{"train_examples": 101725, "image_size": 64, "crop_scale_min": 1, "color_jitter": 0.2, "positions": "learned", "pooling": "class_token", "momentum": 0.9, "orthogonalizer": "newton_schulz_5", "adamw_lr_other_params": 0.00087, "warmup_steps": 360}
Rows from block 5 of a small multi-label image tagger, named by matrix and row number. Rows with one number belong to one neuron. Each number is 128 + 24 x the weight over its row's rms, rounded and kept within 0 to 255. All counts start at 0. Numbers have three digits each.
Before each neuron's rows are labels from the 100 images, of 14976, where the neuron reaches its highest value: "colour at peak" is the nearest of a few named colours to the mean colour under the peak. Only what is clearly more common there than usual is listed. The data: cartoon faces. In brackets: how many of the 100, against the usual share in percent.
# fc1: MLP up (model.blocks.5.mlp.fc1.weight, 320x160), inputs 54-107
# fc2: MLP down (model.blocks.5.mlp.fc2.weight, 160x320, transposed), outputs 54-107

colour at peak: grey (77 vs 40.7)
fc1.104:115117148159111143137076120151116161154110141152113090095157104136138121153167098127092102161124144085135111118119122131158146116095117124131107098141161107129149
fc2.104:160135106105149095100134129130145124149117166153078142105099141118122132126112168115170119131141093111137167152152092127114077138115174136158113147095154210133168

colour at peak: white (46 vs 3.3)
fc1.144:147095148097142098146130171114094105126151156110113107133145163110098163132119129137186145141096136126094149113123110138133145141111122163120151121148122144110145
fc2.144:149168103138119134109128110106154118154100103153144129121095163182168110135159134094085150140083195119083117101136144104108145135111141157133125136088104169109179

colour at peak: green (55 vs 4.4)
fc1.88:123097131084149137155127108111172092128155129143127107125096171109126069097098156163130108168116133129137175155108121131162091125137126133109101119100184145127153
fc2.88:128115117106128126126087144152122137112160128093146126138119140139186105154157097153107138139106105157120132174093139155141134141114117120165160158116138110142126

colour at peak: orange (25 vs 2.8)
fc1.264:144115083139139136112135125119129133144112154157158144130098111146132148091112140108112168157158101119096142146148152109123092165147150126138112132173131100096156
fc2.264:113195142104103127152124124161138113143097126110156111111128123127166142152117109070132132155143156124091151163176101127117120104132104109148162188122122131139121

colour at peak: grey (74 vs 40.7)
fc1.5:145154141123095136144122121144123144099099133117141175124109156138117119138163150110164106148128145116086117102098163115142124139157122136148079103125104135108070
fc2.5:156110124123113159108117121118112153127170101099154139109133114143124137122148073128100142121127039100149178147111135114137142116105119167148131136159126114113182

colour at peak: grey (81 vs 40.7)
fc1.97:118149143164147145150107152108105093100119144131141147137123165094119136117111086124132088118118073074119152158119116111126110126122106183137142179140131100157141
fc2.97:156117125154139101145126100167117136108145148127137118101130122122085109128101118171117156133125116146149121131103082197163143100155138070149108086161123105129127

colour at peak: grey (89 vs 40.7)
fc1.318:122137121145131171152137134130091133138181134100168142148108119149127127090161085128122168106142126101123110160116120155139131128114146146072162148124123095124181
fc2.318:128082103103116123117102123099160149125076124127099133153103156162154149109139116113151091118094112145133104140172152084123170106134103171142102161132133146177117

colour at peak: purple (49 vs 4)
fc1.42:137142132173136127160140115096161090128090146135087108116147144162172090162104125118116144106165128135130125088149143133118165116133101126130135141183114162146121
fc2.42:083120122139148135106092131095150151112130122138141076114148103106131098100166142160141177091122151150096115151135149137104117145154109138090116089146195142101149

colour at peak: grey (68 vs 40.7)
fc1.309:122146140158132110137119073076151100153104109119130134152123144149145108103119068139115156101164135129146128105151127112086119119083160105096144157085145118169091
fc2.309:165132118101134145095127171167144169105141161113097120100140137095144160111088185128135158153105128103110103144107136131138124121090143143172107116134079131114134

colour at peak: pink (43 vs 12.1)
fc1.121:122101133164152119109131112098119143138108096144128133130133124078169150081127091117114090142119102117149111144146125108139148123129116147141160146178125126140113
fc2.121:098121102094113167131116095093123111114159173164098109148134137141147144137126140166134140127145131138147140112140119147108118139167106170110117125132122103152090

colour at peak: grey (73 vs 40.7)
fc1.265:141210105103213121141144133063112110123124119111120121113130119135153118109105152088154086155105088119156100145155091108122150097144128133127089133087116130152130
fc2.265:144134132090117156177150129131091111160109132136115180105158164127119125093179139165130145141104136115115166133157102138120147089157125147120099171076101069097143

colour at peak: brown (40 vs 19.5)
fc1.260:119151139121136121141121120089129134121160143123100141158083136104109130149108134146106109147132146087100165094102113086111135121172092104131097146143124120093145
fc2.260:142117114170105115099137124148086102144163112147105136167133106066164126122159092105140115121109102153131107196125105121113125091125147102141133157114113159131132

colour at peak: brown (66 vs 19.5)
fc1.205:084080148128130134099119111127116181127134138109116205144152138117154138096113144113143116108124100143106141142101139112135160125128140143167135136173186138109165
fc2.205:141138148144134125154100157095122127109130135135097118146132092102131116131156131127130137146100107142119145125112159137128137082100111145101143171139147143122156

colour at peak: red (73 vs 1.1)
fc1.139:142136158138106146140131171131183142114144111119124137119128115100135120117150130143084119150125125093107136118096170111072151099110143116106088149143107144121153
fc2.139:137137109103151089133115098115143120151126171134130092137101167149156146156083086111143099145179119131130118139122148132124089144130171178062107162130097142137090

colour at peak: brown (66 vs 19.5)
fc1.240:139138131148145125170103128183076181131132137124083099121096115096101170129133137079121132093100128150085130106169112136118090117142110136131136113182101113123147
fc2.240:110147115133141087115097116132090124117087068180126126107137136187150117165186134144121169127133098100139163148132112064126114125138143151091139114147131148136102

colour at peak: pink (29 vs 12.1)
fc1.25:124188126116091128139128103132143118115134115117120173154172120146143099088130123138169140157121145123163127160144133130184116110160145115081111145143090112140166
fc2.25:118135090117171146093078141121128121175127140160115146125133134169122181099084123128114121119148136161140093105116141095122132103156134158181092168163159118103110

colour at peak: orange (31 vs 2.8)
fc1.141:133099126113139116106136090166175127128136120161141160140081185099135138139108149133140105133117132103110161139145137107130136094127094108126132154153118121139115
fc2.141:139128128114094140126122129151160078138115133170083110127152097140098154120124132181141178131141143127110135122123114127117113128147143087161129133191117105086106

colour at peak: grey (66 vs 40.7)
fc1.316:106134071150083168173126155133117110193119132107117180089134141161135091110115153133117084133121159145119134128130109150118162126110124163138144166104134108108159
fc2.316:119104146160099075086115128102115133098094104132125108116132135113119126189138123137155104123123144080170096145148095102129107137097107096096133130147114127159109

colour at peak: cyan (25 vs 3.2)
fc1.93:138104153115109164127172139114179077123140105153111116126133144127112140127136150131096134102129129109127148142127148119151099095130120157128097115152069099146163
fc2.93:151162106099086150131148103124130110119114097174100150151129146111121127124150166152125088129105127105111137105138148104142132117175114126096178140136118159135140

colour at peak: orange (42 vs 2.8)
fc1.168:116102092108169131113093091149115139147117110121109136127125090110119120152143174127124134106109134116108093101132123143131137173183145132133153154142114143116171
fc2.168:097123139134120122136103136142138142159155127148161076099081137147113150140130144105110132128137115154103099133119096144119082114158115090136114155116133152110119

colour at peak: grey (67 vs 40.7)
fc1.7:131113090097109129133113118113143143154147118126101089122148137129128070113108127138130138148092131118118106115074150119123102124149117163119164119154113091110157
fc2.7:121133132186131066109125138123131160132108098114157078123154113131139167078136131198125132057101143178131128132125148105097098133113129101139123145127148076154129

colour at peak: cyan (45 vs 3.2); green (35 vs 4.4)
fc1.285:131132135111137114154122105122170102110135112141134179151111132148149101162119154120119104102107112172130119128139126143139105074109138138123144128109121122085146
fc2.285:125112124135156150093122186109157125110119113179154158114118129162114163151137122119117145139146117101137098112167116121119130128117093128094111148079083160085154

colour at peak: cyan (45 vs 3.2); green (41 vs 4.4)
fc1.157:130146114118122130143125098145124112165133074139113168147108121072147134150139164089144130092155131124158142100149115114121097131143116118117160152111176065147140
fc2.157:129142140123130161115115134122084150067099176135145134145136124065107132099139098125123111147114151118084120127140169168147123203122132151099138128170136132151118

colour at peak: grey (79 vs 40.7)
fc1.313:121116154093093116162147114118075175113123112129104142126113160148152157143110115106098125116161118133096133136133101092149107090095158117138115107136155127116115
fc2.313:109164094103134098089093151155103140152124089132150108135097144098101132138162127156113098190141114134128175100130154155118121129125157156145124107143138152138121

colour at peak: brown (62 vs 19.5)
fc1.248:125174151119150143139117176165098110110139142122121107153137151129082125128104093086151067167120101155164136111099171148130107151154146129104117090148100103127168
fc2.248:129119134096143064110128139119114123179143116160124124116131128140117148133136165143124155136113127131140130103144143135126094130131110162081126100106126161084120

colour at peak: purple (57 vs 4)
fc1.14:098129106153172141123136098126116108109134142141138102144143156136145151148122128109110110111143148084134141087192123152108133139153068129127098173134132140137146
fc2.14:092155132142131156107086118109134134135096175135137126107162072113142082132114130130129137117138142159107128122152161102087128101130134172128143130113128114106146

colour at peak: white (28 vs 3.3)
fc1.161:158115195084102145091114134134085145097143082123141140131087103127130145094160137134066135203086150108141096169094125108120131113121126133090110133112163125126124
fc2.161:132143112136111132098096149168125139142183136152131117123121143085121158129091133115139113119144109147146184112136118126136108161140082156117143122125116102145108

colour at peak: black (83 vs 5.7)
fc1.302:185117154102139111142127160128110137130141161135164163162116151128080125109137145144172171129081073149139134096137115172161159106133142142114096139136116114130155
fc2.302:145119120094170159119083098117158098096143120135114109155106121173151139133117143085151142135127152145102170146097103098102125148092107161110143149095144122110113

colour at peak: pink (30 vs 12.1)
fc1.4:105132113140152120120127149112113120180150125152114149121159103114089108139092079118127135156153154105134149141106129159170085140147110164140108107131144134150158
fc2.4:137147171102175180127115098126092105121144125120134118083099090156107133132111088144163135075122128101115128118165123128148124090115128108090111131158117138093089

colour at peak: blue (32 vs 1.8)
fc1.60:148118136158142101094174083120151144087148115100129160120124107163121137134087089124168146111139145140130151162160144103144126124140126096128143115098099126152137
fc2.60:126153096131169136089131138180146122122133110152171106142104150123108121148093147098132124137149102115104143135136115119148113134135124115133153126122171079120104

colour at peak: brown (45 vs 19.5); orange (26 vs 2.8)
fc1.105:152141127198144154159120184168090109141159148146098099087123144087142126120103173118115142105154108158097136136146079113146126113113112139144120088143140136095114
fc2.105:128109125105143114100124167106119142122116095170161134117139137142116147131174076099116112137119110113178153143165149133097147092127135150083162133150157147097134

colour at peak: blue (28 vs 1.8)
fc1.250:184125106096131116090101125129147151166140122136133129149149125139142118112097111102098137093084101134126153138096129172113107166107126151150139152131124089131085
fc2.250:100096110123110133105123125166101122113122140141142106205130152121120122088154129112132146116156121129130116140064116145126160116118109125172150119134139153131135

colour at peak: cyan (31 vs 3.2)
fc1.48:133149148140103130084166095122169153151110096147179127093104150102130129137158135138140150155117156103159170132112108120133117110082133164149165139146136102119096
fc2.48:150113139157144120109150115155077132082126110142159133141115131109130117130102147132106150137140133090165148101087115110132110120095122128142138158168138102133129

colour at peak: white (78 vs 3.3)
fc1.6:125121120100151147069101109140121109109164125120106139136086166154137111136148131161157140156148089131118118154145115132123152154115103114129113149134117156147116
fc2.6:158131151117117125169096148162102140112116094125141107124187126132076120179136136117121092131129137140151131137157127121145136170099075139149101127170155116128106

colour at peak: blue (62 vs 1.8)
fc1.130:119119110144142140122108109091079149119129114104132184131122134060163153119126124115123173115086105126129138124096125126106130105135134155118106113133153156120131
fc2.130:138126101108139108079115146149163072187075115126107104147157144113117101151119150148164109101168131117183083075133153140119152118093148124131146140166106137136100

colour at peak: white (64 vs 3.3); pink (34 vs 12.1)
fc1.193:136113147148159138093128117132140131189123103134120135149124154138150142080125158163161107131136131129112160103124094168130083158113156140091148099161110107099134
fc2.193:142126121114149126169117125108122103099138125119133137120125101177122104137117149107139175181074094161183126151102174177138137147120100112138102150155122104138170

colour at peak: orange (45 vs 2.8)
fc1.211:143112135105162108122135125129103131144145143183127150114078130122161153145152115118150109121137142109096125160131115135133131075136161139121140109109084134106143
fc2.211:113138134154150112090150114145134068149113103118117115132104148113136138127110185151163112158154140150076186070141135108150169136108105116119108127119137096134123

colour at peak: grey (82 vs 40.7)
fc1.86:143140126157139136145137124080108117116114109148153112171112160133106082126135150142142084141135109114108132151112137145141123144119087089181095109093100127084076
fc2.86:100126121156163129121077096139146119119187143162161142129123124122129120129126123085116174096116146134117152132142162116127148140110125113114125089136126166055114

colour at peak: black (57 vs 5.7); brown (40 vs 19.5)
fc1.127:102108154191163128174134143103103136141135115087089122144148149114140113109112130136120106088108108164115122110137118136130131140162150146117116145128130122120165
fc2.127:139142157110151129093121130134170123095109143129121108137117110127153109090160151151160168124132136099090164176132150117126164154115096136097138126143140098089121

colour at peak: yellow (27 vs 1.4)
fc1.222:147094092118126172132116132146100182097145152101113163139152162099127090148128132129156133141085119177128106106146116140099142166101153124115165114119142120164145
fc2.222:136141147135120103143108148136157129142178130110107117110119085086113145125124144156161119169140118135157141137164140117129122099120125110131119150122117130109161

colour at peak: green (51 vs 4.4)
fc1.71:144166153096152141181151120125120146126152143135102146123151157116160091102131127153124089129120125136140120130136104166115134086106132124112149158097164088148105
fc2.71:086112091084097101129137178121127145149111111110113128110144118104107114152122099132129105134106149151132152130129112125139174182124143131153151179146155110165108

colour at peak: brown (70 vs 19.5)
fc1.126:110095132143082161158110156096127152108152107099126179131120122140137105109090107067098098131115099190140123108126097158146123101149127142110114095129126130116139
fc2.126:098115123177115080085137158159149166156151119130117148129126129091118123140137155097143141117139144117123104126113114093194077075106113113104142092132113111083151

colour at peak: grey (94 vs 40.7)
fc1.135:159123107128153127130151137186142119137149123073079096120166138130121077145164186114135111087150160134117154107130126142112113117142112082150126167103108122134053
fc2.135:125127126133182129155120121113111095095144133123086128139134109119149170152121101143127100101086089130111125098120137151159119166126128097121115110123148155159150

colour at peak: orange (55 vs 2.8)
fc1.118:133119119135119098141117132124110108129165151129171085138119154129110061117079158126143133113128163111175130090111091133137153162156117133150128122146118118109139
fc2.118:165083088119119149161160108121118118092159136159116155113168098155121176103122134147097140088113138133103146148123135164117152101121127159148131083143129166110132

colour at peak: green (27 vs 4.4)
fc1.259:103108138054108155112130116100095129138117099121137136135135128118145090096136125163132121162124140116120135145088119130141199139109130137153106120104165112166076
fc2.259:138132103167164102144112139137119117096130105174124116098126119138129164152126142105118114099150096137111113120178143112135071095134106122091126156145133114098140

colour at peak: red (28 vs 1.1)
fc1.301:129107126095109168170155145103119138138138107155126111133123111178134076139116122101124111139083108108097116109117158108078091132123100150122173130138155147147093
fc2.301:107133178160085108113158080114120089146169142138122070127131137088170139145126116144129133126168088139152108105132141096087129101118117126168109163148141111141142

colour at peak: yellow (30 vs 1.4)
fc1.53:166106136125194151115116098104140133170105126159132101080123144157110108141066135139088138144108152173104126154139155159153127125126115115107164117140112146154126
fc2.53:152108130197140109140077126154123120133123093124105161149149135133167141125089116123116151149102174113098100146145126138122103160122157130121115118145119118113136

colour at peak: yellow (28 vs 1.4)
fc1.90:143105158134132141103146086138115166125133128104101101105113115089123090105139174140135149126109146122089135139132102159129132146119152135159147085102096091140140
fc2.90:126110121101131161119097124115147150129088098132163120134168102141100139111092110098147145089133123130177061182132151131150113140116116079102121105116102121112153

colour at peak: yellow (45 vs 1.4); pink (30 vs 12.1)
fc1.230:168104157125142135113107112097109136134087103142130134166132125145186139123106073112111130100135154134148110159142124101099113170089122154153139109140130105132114
fc2.230:117151133135089131160145145146169137072099188138105095101110096144142153124138141147156146074153088163124145171120112099111109119161143119090114113107139128153114